Weights of a small waveform VQ-VAE.
Training: 6500 steps, batches of 192.
Rows from block 2 of the encoder of a small waveform VQ-VAE, named by matrix and row number. Rows with one number belong to one neuron. Each number is 128 + 24 x the weight over its row's rms, rounded and kept within 0 to 255. All counts start at 0. Numbers have three digits each.
After each neuron's rows are labels from the 100 clips, of 14976, where the neuron reaches its largest size: "loudest" is the band of the loudest frequency at the time of the peak; "responds to" is what is common among them. Only what is clearly more common there than usual is listed. The data: two synthetic voices taking turns or overlapping, over music, noise or silence. In brackets: how many of the 100.
# u: gMLP up (value half) (encoder.blocks.2.mixer.u.weight, 336x256), inputs 64-127
# v: gMLP up (gate half) (encoder.blocks.2.mixer.v.weight, 336x256), inputs 64-127
# out: gMLP down (encoder.blocks.2.mixer.out.weight, 256x336, transposed), outputs 64-127

u.9:144097117136131111147137130118132124087153115137124177132135091130100116139113118103135127165093088127173111116104145119099133182115119134126127181118099169150108161142142128131096157163125161
v.9:148100104136126136108135144103091125138109128091130132155115129162066074101138090163135099113099076096128145138116187146090109179136112091134070157133109134130141133104152095142104140122115099
out.9:143182131186133098097146139099101116165099172141138169129111185137129140135143146142122129125158167127155095133140147117096134131119088092126103129107112093104137146123149140169124121137151119
loudest: 4000 to 8000 Hz (94)
responds to: crickets (42)

u.291:119090131115151125145114106119110079123106088126125150125128110114113122106114073121088112113077115106162110143095138085095099173106142087118126143120102144155128117136120119095088104141107129
v.291:160150151143113095143181143112116141129108129117133167128122125135144124137067135130129060158119161098146104164112142175151123076115121134107158106107136156134147121134152144176127097164140147
out.291:096090107137142123137116147163137049116165067136142122117107146137140182141084099164118129154129131118118156117136115101138119123091145136117160145144110157120166114133155158160132097145158116
loudest: 250 to 500 Hz (55)
responds to: clipping (47)

u.314:099108124132109113167148082126138134102092075118151152149160128146103138109116130122136087112091107114150107138080110135125129114091132119156107163102055144140113139112138121147117136139127138
v.314:146155156126133094110157086119117125137099134106135163131117121157090084123134109118093117150139128114142103110115137120155118143070144084130125157101075122140122150081151144135132068145084131
out.314:118131122172133146080133125160110113163140115122148156095117121159159158139152134167137183102136138132134124101116147100137134105127114104086138168124128108123142109140119141093143132143129093
loudest: 4000 to 8000 Hz (100)
responds to: crickets (50)

u.51:111100117126110121147121155111122131054099103118122126154143074159073098079128069139108124130110090097177136145071142160131138152092117109138101145113097161118096135089138135101073167151130130
v.51:075136145099138146137150098123148108156120135093132129112126145134129133150120157111148108165117114158134108137112141090140149099093151131136130126158143178167112092134153114174163111102146159
out.51:121167147147154148101121134138126142175139181132134131105149164161157155131174152132159170089162156154106113056166109112125115103140115094119124091107134063109131138160121128175160133124127098
loudest: 250 to 500 Hz (55)
responds to: clipping (65)

u.176:095090109168104126116138086140096111108125119138144142127159103176087151090168107103113115136103081083153153108122130132110073126114101130151097187097116132121131125105118136099077129162130131
v.176:141155153153124053104145145060092144140111140096124097116119139075168136096083121149097128113147140081144112166151126096153139131138106100124107101127150137118165093119161139122118090152130114
out.176:161147135128124117142141122144143110123091094158140127149096121127119102160133084145106088095094098131118138140113129156091150116157104124145108149146107162150183095115118151095113126130101154
loudest: 250 to 500 Hz (59)
responds to: clipping (50)

u.173:138121149146105100113159119094119113111112069115153130149122141158102092134116075124137104155119123125195070100114160110141126112099101114144114139110067129112141124103176124108116122133111157
v.173:121106090141116130110114145072083078105119117111114099122120124140104134104119121160147125129136126121139125151110180164098139150109081120162091137170111137115133139119136111091107157144138084
out.173:152135068162124166090138100151111135157095156169136148120114157134162136140158149159105139087145149120124148110130163145128175128146110079057145135143166121123144105108123149129162149130119098
loudest: 4000 to 8000 Hz (100)
responds to: crickets (51)

u.321:085125155099085095175126135100156155077115098104149179134131135107091085118119106105121112182082153133152127143110114103118127136094147103149087147123100151089108174123150144126092102141131121
v.321:126110109138169149120075125149152136104133081108110120145110093163119095134138091164100122098113096153119151095091108147108158140098144140113135132155104126159165112126098112078152106111070121
out.321:133151128157136132112114127151117138173162182144155141086142136095152169094134127098120150112168143134152131088157118138151124115168145125118146069145154121143115155105113155145152128164121155
loudest: 500 to 1000 Hz (66)
responds to: clipping (67)

u.326:135098131109133129150142123123138142108092136103137133142139120133118145125120152117165100202118119114152137131169111114129109139093124134163118152127095144094119117154157110170091135119131133
v.326:179164174116131142129091125118156172134091122157089100156084150101110140151120142145142138120135153135129101106112086130073120097166153110133113124120150135132173122131177111164096127110137116
out.326:106162135169129159100119103131117163175145156146143138065147138137126154086191164104110148104139140133129117087133107107150120122138106105136134106104162100118116162124108170129168138146105152
loudest: 2000 to 4000 Hz (25)
responds to: background: everyday noise (81); clipping (38); vacuum cleaner (35); thin (high-pass) (31)

u.236:141090113122152090145155110091124091101161150087134122161177095180101106112105099109152134155111095132144094165130143151133104196109147118143121183105124111125115142119149123114091120106127159
v.236:111157150175123159109111096151085162158089121153143127128089129134116085102149130149100114094128151108133143105111103100108116121133120114091083156133116105150151134093136134100129107139076125
out.236:124168128130150107122098106119133128166157132110088093087142130142143156136180145126104139118146146129113105112161120119128150109124133144127137098115146124152106105122107104137152134108166118
loudest: 500 to 1000 Hz (51)
responds to: background: none (87)

u.89:106135143104149111198123171116171127111109125130127144146122096113122146167116151108148119178128121106160074140137096122134106145102120103148102109135051128140126140142171110160099136130157139
v.89:127136159115133140136090132144131181073119114137130123165087119135154126145128124141147140142119137113098119107114094117084125119112169096127120119133118122137145145123141112111102076146083128
out.89:108125116141104113085144139126091143176122150112123136103121153116128141113132160139126135124136113118123088130143123142167098099147116101095127134122158143160091126117130143122150129142111123
loudest: 2000 to 4000 Hz (47); 4000 to 8000 Hz (42)
responds to: background: everyday noise (83); second voice: none (63); white noise (40); thin (high-pass) (34)

u.146:149104118123115112152145111125120087081121119133116158129140097142100080104141101110130116163131092118190132138129124116119133160105117121153104153123046128139141152083128121152108147115115131
v.146:134151143147119170142184133124135124156113135134115169119124161113102104111140141112105134124149127143123115123118114129139128097128115101143114097115097163174144103095141122188181126143150135
out.146:148151108174102147063154149113099112154114154155152147122109176171152128137147164155136180086162149142146120111111179141116139113130115098104119138138153097090154129129147152148164178146141106
loudest: 4000 to 8000 Hz (98)
responds to: crickets (42)

u.25:166146132124097118140147139114111109109111134087109167133150146102121084104138125131163084146174120088173112191123141113099132169133137153104090122127152150134110147123132119163143131155112135
v.25:151170132155120157116106093137096139136096086148134148148098119158086054119147095143118090108127123113129141118084132129100145132126127110105084139118128113150160161083109138110145107128086153
out.25:138127168153138145106134101110148144155118138164129127134107140157153095106098119157105098141120122118108112143103158140113143138159106092109122128148134097129215098106134128118132164115099109
loudest: 4000 to 8000 Hz (42)
responds to: background: none (96); second voice: none (95)

u.224:098105109157120142134167123124121131154096148141153133122158109115099110090133095117119123130113114122129168123078142108138093115130080121144117171089091163113123131105113124154121148160122174
v.224:116116134130087107125181132099097126136096110119161144115162107155117114102103107145136122132138108131167145126148160116159075139130103089147110150107112148110144118127125132160102141174132156
out.224:126157180120117100124135170081143113146127130109100142089115146108107110157104121135147126106155164161125070141126139100142141141151136107118091097108127083142138143168123119118145131095131078
loudest: 250 to 500 Hz (54)
responds to: clipping (50)

u.311:130104126130127092121179099097125092144114122116180137149128119153129096104072103157094080125139139079143131161121132122143155139123082081154075145113103143126133147106130135122143093158123095
v.311:126156153119137114148113127121160165166152162124122116113114139104167134139106177105133122148144139157131109117155129119134146093159177117134184091131155128130132121163107129128149101116120159
out.311:112066112132129155146145143171139126137128104148149146126161109143119071121133102087129091137091066124135139110139102144153124118136146149163124155131115172121149130131108157137109138142119188
loudest: 4000 to 8000 Hz (70)
responds to: crickets (29); clipping (27)

u.275:140126142128116096166162152106121112101122095133148159141131083144112106118128116114136077149172107120195109108118149111136149161072115094161103148140064138127119150087125130114118130127107144
v.275:137159143149122129137114112109124156146085130164114140144106149119116053110137148145104031154130129128138132141152153113124131147097108109153100131141110130146128134106137117160131102124095157
out.275:138128115136135133114111101121131150170129146170119138123106167140159142144125155152125135096157155131135127117145142134135167117129134068072126117163166104099147131138114155126171148117103070
loudest: 4000 to 8000 Hz (90)
responds to: background: everyday noise (62); crickets (46); second voice: none (45); thin (high-pass) (32)

u.232:109113156145098086107155125092096125123097120127170118135130110163095116115083076111096103120142115088150136166100134153135105114098111125150067189132127144141181135107144116110127089145100137
v.232:107154151159122149129121088129130148113084091154125160133103104140103068110132113126083132109118100115166121131072137097129115146091139082117092142096102150133144152088131150108098095132086130
out.232:122124120106170144115135147141156127130158149132104135133155138145142111151147150107184163117117126160113121081129140089124132143113152161135165100157129098124107126162122111156149160100144146
loudest: 250 to 500 Hz (57)
responds to: clipping (50)

u.114:139132146132127087137177144067121079102119110105132171129137139112089095110097103112118151123126118117192099141128173113138149171092130147125150123087109171134119120062137105153081153145171114
v.114:131127089106137137118096151134129113095149090106094107136129123165103130144133080170154147097114101138108147115106117176111148138111123143119101147168129116137125106127117104079129131121140096
out.114:183195103166131135107129142122078126189126124136139132107113148113142136119127124160100139132152148120148120128116173142114152073145098131093148112139143116108148124102150128128167139139123123
loudest: 500 to 1000 Hz (59)
responds to: music (60); clipping (44)

u.147:124143204116151116119172079119182145162106158133102101100096153106137111162139136117100117134115116173130086095143125105105105123146167130128178140095127132137159100142101134127121134041128122
v.147:126158160148128128090129085122101164141099146152146133113117145119133138134151137147111135107152148113143103131100110112101163110126129105113117149140128101106165189114115131136147158138105094
out.147:130102100120139179121142128151145144131149104181104094125109145115144147132152160139110136116116124142097151138102075140084164116139138144093146130139211102125152137116095087113145159110102090
loudest: 2000 to 4000 Hz (27)
responds to: background: none (85); second voice: none (47); clipping (28)

u.331:121132124129145125166104118109129101075101086109148176126128083121111118093090059143113085144104133111142098109100112127130095159066150083134130172102054138112102166099151112114074116155139130
v.331:130142160145133123116119084121126161116093115131154163152109135162103068110127115150092119127133132082148092124114117101096132114125130103115079163137100136164139180102118122140136097132080143
out.331:167132116159145128088126172118121124153143174099109139128105167153156141132139194157154192126140167147130123104133165142133168136129125098082153122151176077121136123146133124154185152121154097
loudest: 4000 to 8000 Hz (81)
responds to: background: everyday noise (79); second voice: none (47); crickets (44); rain (28)

u.188:108097119139129121136154116132087097128112067104131150156135086136102105126111076122134104129116122116145086140118120130153089133105132128143103170084073163160097137110144114094068111146134130
v.188:134155150123108095145133118082117131122099116159138157156121108144092081081167131113111106151123136096131131150120140107120118147099141084123068158091101149115126157093135113103130085135086133
out.188:157154117164124174069141146112120123171102157137127123127129179157152135139144166173140179091154167139115133119110156158119156136149113104084134119123162098137175115139142119169164157127143077
loudest: 500 to 1000 Hz (51)
responds to: background: none (61)

u.125:128124106128071127156179095134125139105131117108153142094143120138103113149127158097118170151136111147131107143124134152110098140086108084137119122104117121146116151151120121143115150130126167
v.125:133156169149109126124125098149100136130095121143150174118109098127126085109117085118089107124100104116140131104125104102140152129113167084130133129076121146121123128084127154157113084137103169
out.125:105109119163132134084113129159116142128140115115140154099135098152138151142117119131139141139120096138160160119125123114146139098061146117109111149124081132105127139140117154115090133144168144
loudest: 4000 to 8000 Hz (69)
responds to: clipping (35)

u.313:137092148088141097137125120094143121108114125095109130165119161134112130134128149136168144122145147134161103151156125132113131171118152122096095140168091111166119153137158097133084124138111080
v.313:124094151122134068158185106095153168098074115137121158158105102112120087117119098133113122116123133133128095146131125121110123148127121085115088143103105141121181156101181108149109115132128100
out.313:105096131151114137118123133142125151116097117132136159097154075136124137103100113132099120164094077112136107115113090133166096142094145102110171149147086116138137147106122126117085122133141132
loudest: 2000 to 4000 Hz (48); 4000 to 8000 Hz (45)
responds to: background: everyday noise (88); second voice: none (58); thin (high-pass) (37); rain (29)

u.85:159167157132126085145161138106157088120101124152133132150107166120107116114075149150130105151124169159174069165131110122089123134127145126121137149112076089166132136128176118153104131100134133
v.85:136163155158123121137095117095086115132084160145112112117121119118121086103077077137074097113128090121167114149096138131135138168116118069141106133111116132106165114076134153129138099176097119
out.85:116103098163152181101156094147134155187137099124133146073148132155155151114143128124094088107123132114113128116123128128155143104157119108105146145148149146135141106135106163097139135126111105
loudest: 4000 to 8000 Hz (65); 2000 to 4000 Hz (35)
responds to: background: everyday noise (88); second voice: none (52); rain (35); thin (high-pass) (35)

u.5:136121129176106155139128150101118081112129140071109113107103139089121137118160105119154156146148134142150077183162136143161144172108151123104144099088153157089107139157135145171127131145167134
v.5:140188140142101122123120140128118133147108132157117140115107142097113117069126093135106111103150125091154121119117168102130155101129109085149113108097112124129185135079171141153130133151085148
out.5:114140135174099123113186123104085089151080121147152143129105182146138131110159127141117110092139156109138090122089181166144114075136100101102087132089162147142173094108162137134148166161136100
loudest: 500 to 1000 Hz (62)
responds to: clipping (37)

u.225:111113138129098126124156090127135144112073063136127152171113133159116135151164090157141115132123097116164066152071119130107094114097103127139082160107101127179146147120160119103082148126109106
v.225:136159159121142130151136099120122118126077129127120171154139124130085100113115112124093086181128124140154125147135120084121172119090116090163111109132087107132137129125135106133118093117122158
out.225:121109109150135145087121116144139136116123098123123137129119111186134112127135118163120160102126119107119167108093146096145137113118122111104124188162108134128130130139124142106146103116136108
loudest: 4000 to 8000 Hz (91)
responds to: background: everyday noise (65); crickets (56)

u.219:142125145124130140183134104116119121062128106149135163146119100134092109096111095103141113165133116127173117169101109123113119185067126107169143157114056164092105168089128132118094116148114142
v.219:136138139125109101185143121122093142106105085125145139152132129106147086117125102136106094170142128112140129139148122144127141172120155073132083147111113151126147127114152134122118070117141134
out.219:147159143167143127076122138128121114180149186123129131104113167129171146108140172144135178098173162145116118081137150117155138120153140098111155097130165079105134127120120140153169137131124116
loudest: 4000 to 8000 Hz (100)
responds to: crickets (37)

u.238:122129139114143146147134103130113122096120076150131167142123116128081117139142104117154104132159106121215102107100085131144134164091102127150095119137060162130136154112149087135083114156097137
v.238:131178146164104108134136084112124125142084159121157155129101148120133108101108157141112085127147155114124106150153125119129124106124139115122113131131113110167147110118162113181161115137087107
out.238:116102107155119100069103124141105127156147190142122149114123143128176168118135153127114163099140145117128168124131144142138155121142133099094152143144151094082103140140108140129139145132134105
loudest: 4000 to 8000 Hz (94)
responds to: crickets (47)

u.59:105100086121103133158168112120134128141106132140199169089146135131148142109135156105150112142140111093141167137172127106119094107113101109165122138112109163114120128108085173130132147165117127
v.59:139121120107164155163104152147154131099148100111095107177112115106125126148142123160138114148108099154093119124122117153108139142145170154097155109166129092167098114139115086123159099106126135
out.59:087128207120097096142122092161121154173123142129153108120113111160115095115136122135139128122133114122106102099159112121164093108145148067126048136121113117120140153131088118090115132124123116
loudest: 4000 to 8000 Hz (85)
responds to: background: none (66)

u.116:132126127100128116145148116110125114110116082136136155134145084142098124128145103116152128134101101132163131125088123143133132145082098142171136144122037160116129170100115113111088124149137144
v.116:139155148114118120171113121105119162120126164106128158124119097083123106122091140116126118170096109119138106185149125099146098156124193100123126141125130149126101134107141127189148071115144139
out.116:165174141160127128064132156098131096179099153124113141102101170150155129142099157154128177097155172155114091120123164132136146116142121099086116110131143091140144108138172117150154132111127084
loudest: 250 to 500 Hz (60)
responds to: clipping (64)

u.15:146169132125123085173163096106123092130125138126123163137108147128134111093126137122096116171131138108150084191119138111137134177111120127144123126137150110115134143111157147128176164114103148
v.15:159114132117145139162118146152120133153152122128061112102133136132156131120189112073101102140136116115147169094152161140140168132116128167139163125104142121140154121117114138137161116098150153
out.15:112099163153135143115128194149105136106129153151123112103127166139150102114157106115136100112096121131123160091095173129115157133171107150147154145175130125101145117121137194104179149110123138
loudest: 500 to 1000 Hz (57)
responds to: clipping (48)

u.97:115141154144119077153196118090133099109074122086111155163117158082147127096115143142118141127155108135129056172123176096153125143110137136152148087101143170156173105122153128147107140103169145
v.97:134140116126140147126120078114131137133069107149138139160096139133122113129161135160111076130111145142119111165120126091088111120129124134113057147147117131147151183120172119131141107127114135
out.97:112123140112146172149145114143157149130112116124132122114136084124119106157138068092091106145105091166128167107114085181150090124114103125171118113154067139158108139127124111143089109122116146
loudest: 500 to 1000 Hz (56)
responds to: background: everyday noise (62); clipping (58)

u.112:130173148151143091166133103117142126131111140113102127109155149115133126166113161114138136145140095104134138142147156128136133101138141105182165105084107167123153104133166147166157109123153172
v.112:132106100107136112106116164130086099099148113114132108160138119159126134107142107140130117138106104099136162174116153150117143166136108134154088138171145133115128141109127098092127138162170107
out.112:112141108117147116136141168128128137121121169106131109125111186100105117120132141095154140131122154156112151100143160147146143139126123124145106111137141094088086125136144132171154101104128132
loudest: 500 to 1000 Hz (48)
responds to: clipping (65)

u.103:168125107136146101164154125110117126076139142120137155132139129123102081101129157127150102161147145111198123141119159134118164183110123087164138132114088167132132155121161110135140133131131147
v.103:151131122096145103152125161119147134141164154106116111128139134113166124135095129100160064183140115142129104138150165159180108130131151117148143136168137176124132145124139155157102107115135178
out.103:123148059141103134139168114142113093148115152152135135128124157118171176146167164129141152122140133146103153075125116150150124068092137108097156136154165169141123108158119166101147160129137098
loudest: 4000 to 8000 Hz (78)
responds to: clipping (33)

u.250:116123119116110092127148115119104097117133128073159159123168136109118131120105107084147119119144133084152122156144116132164117154088141070131114127100121130108093118127098142146091101150172149
v.250:150125073128143125137116148131123069100114101127136126201086124166101120135131095158143121132112118129116118116122126158107153140101132139105092153153090118163133119114128071120148101129101081
out.250:105116117125087118118140177127131142113094136114104099133094134181115096120137128148155135090115145135094132116118165177116114118150132089083066168126139135114144122136119120104147148112125096
loudest: 500 to 1000 Hz (60)
responds to: clipping (36)

u.117:108102099098117139153144126122113113096147159118148135125174110145127157119137143101150135191111131101189143134165120148127136159122115127148124144122117118101075157118139141156098150168157150
v.117:180176131138119140121117159140109122127119115152130096179065153118120123145146110155137156103141136130121069110116130150092156130134150145092118118130133113187160125105102113141139148113114096
out.117:117148126144121121102130121129103139148137204147132138109127145166108129096201159106144153086164147117123120088141129110120142122131120080113104123135168080099100165144087130148177151134109137
loudest: 500 to 1000 Hz (66)
responds to: background: none (80); clipping (51)

u.54:174134112137130092140171130141098116118129127133130164147113134124114109088089123115102080153144125118160093105083145149148138138102121121145112162114082133114135125091182128143134126121136122
v.54:132145143129127154140147099097122137113090116150133138167079130136097086112162130140115083174135147124153142132120128092089148125110117117134108122144115128152149164115096104163148125120104147
out.54:122148136162116146092126121137110180175122140151117140101134141131178175137147155146122131094169161139124145079128139148154172079147148091080145134147186124095141112136102144134171172120128087
loudest: 4000 to 8000 Hz (69); 2000 to 4000 Hz (28)
responds to: background: everyday noise (73); second voice: none (58); thin (high-pass) (34); crickets (31)

u.166:112096108149095129129164113130124086109125128121148147116171114168083122106140107117133123124116068094148163141091140140139104140114091117148111171106099141093107130111105153078091140169111152
v.166:136149136144111071105108129095096141137143143130137115120111143089149134110058156129116128130158170122126107164160159145172148125162116123119123110126149120115152099117161142146135102149134095
out.166:129118116127138114150130112142137103116101087144145138156100108134113099139122072146096086116081093124132138130112128154103154128128109120141110161154106161150153104096101143084114112133100144
loudest: 250 to 500 Hz (59)
responds to: clipping (53)

u.284:127153141142106094146173094126119104152105157100124144118117142113144108127097123127102142135144117116166077140173131079146126114120129106145159070099089146138094102120115149180114115135132117
v.284:145131096129144143124125130153138134106141081121104112180100112181119090141144110165131100105127107128120120129124119155099153134123151137097122143148112104164143134110108105113140097096109092
out.284:110105148140079128120155141089109156143134137125144141114117151137147149090128170118147114145162141090111125152176139106153115103144127163100154125108174156105148158150115162118134137138151121
loudest: 2000 to 4000 Hz (40); 4000 to 8000 Hz (40)
responds to: background: everyday noise (76); second voice: none (62); thin (high-pass) (37); white noise (36)

u.239:102116094110118117135175173095117083128151139110156133124131129144121110129108123099159136153120111101165150135111134125120109187097101119157105162119105149109109135131123132147134102150142142
v.239:170164127144132148117100176139130133151094103150122118166081143130123094141132106151146174121129103136125075131106124160082156111114144130103113125147103110165172124142146122106148144136094102
out.239:143150127137113129108123155131123127149119179156110129127096164167123102135171156154147157076167158149117102097142149123124154109134144063070087134157171095107120144133123132115178145096114083
loudest: 500 to 1000 Hz (65)
responds to: clipping (51)

u.283:142130128125092116187171118105103094077126127101150173163141103148087101095134116141139081176123132103167098126091153094126104142092122113134117158119088133133125149094147121108103131126157143
v.283:166142094155141124102130122129112098158126123111104112173102157177141078139123110173145095113154123123139128141126109142102170144093135137076116135135092121173132111111129097137173119124098102
out.283:130145135157116097080165140110097144163129206121147151119107167149159143127120178133137143126149176104134125101151159122126160129120135069085156131147162101117094136147122146153167133132128099
loudest: 4000 to 8000 Hz (98)
responds to: background: none (63)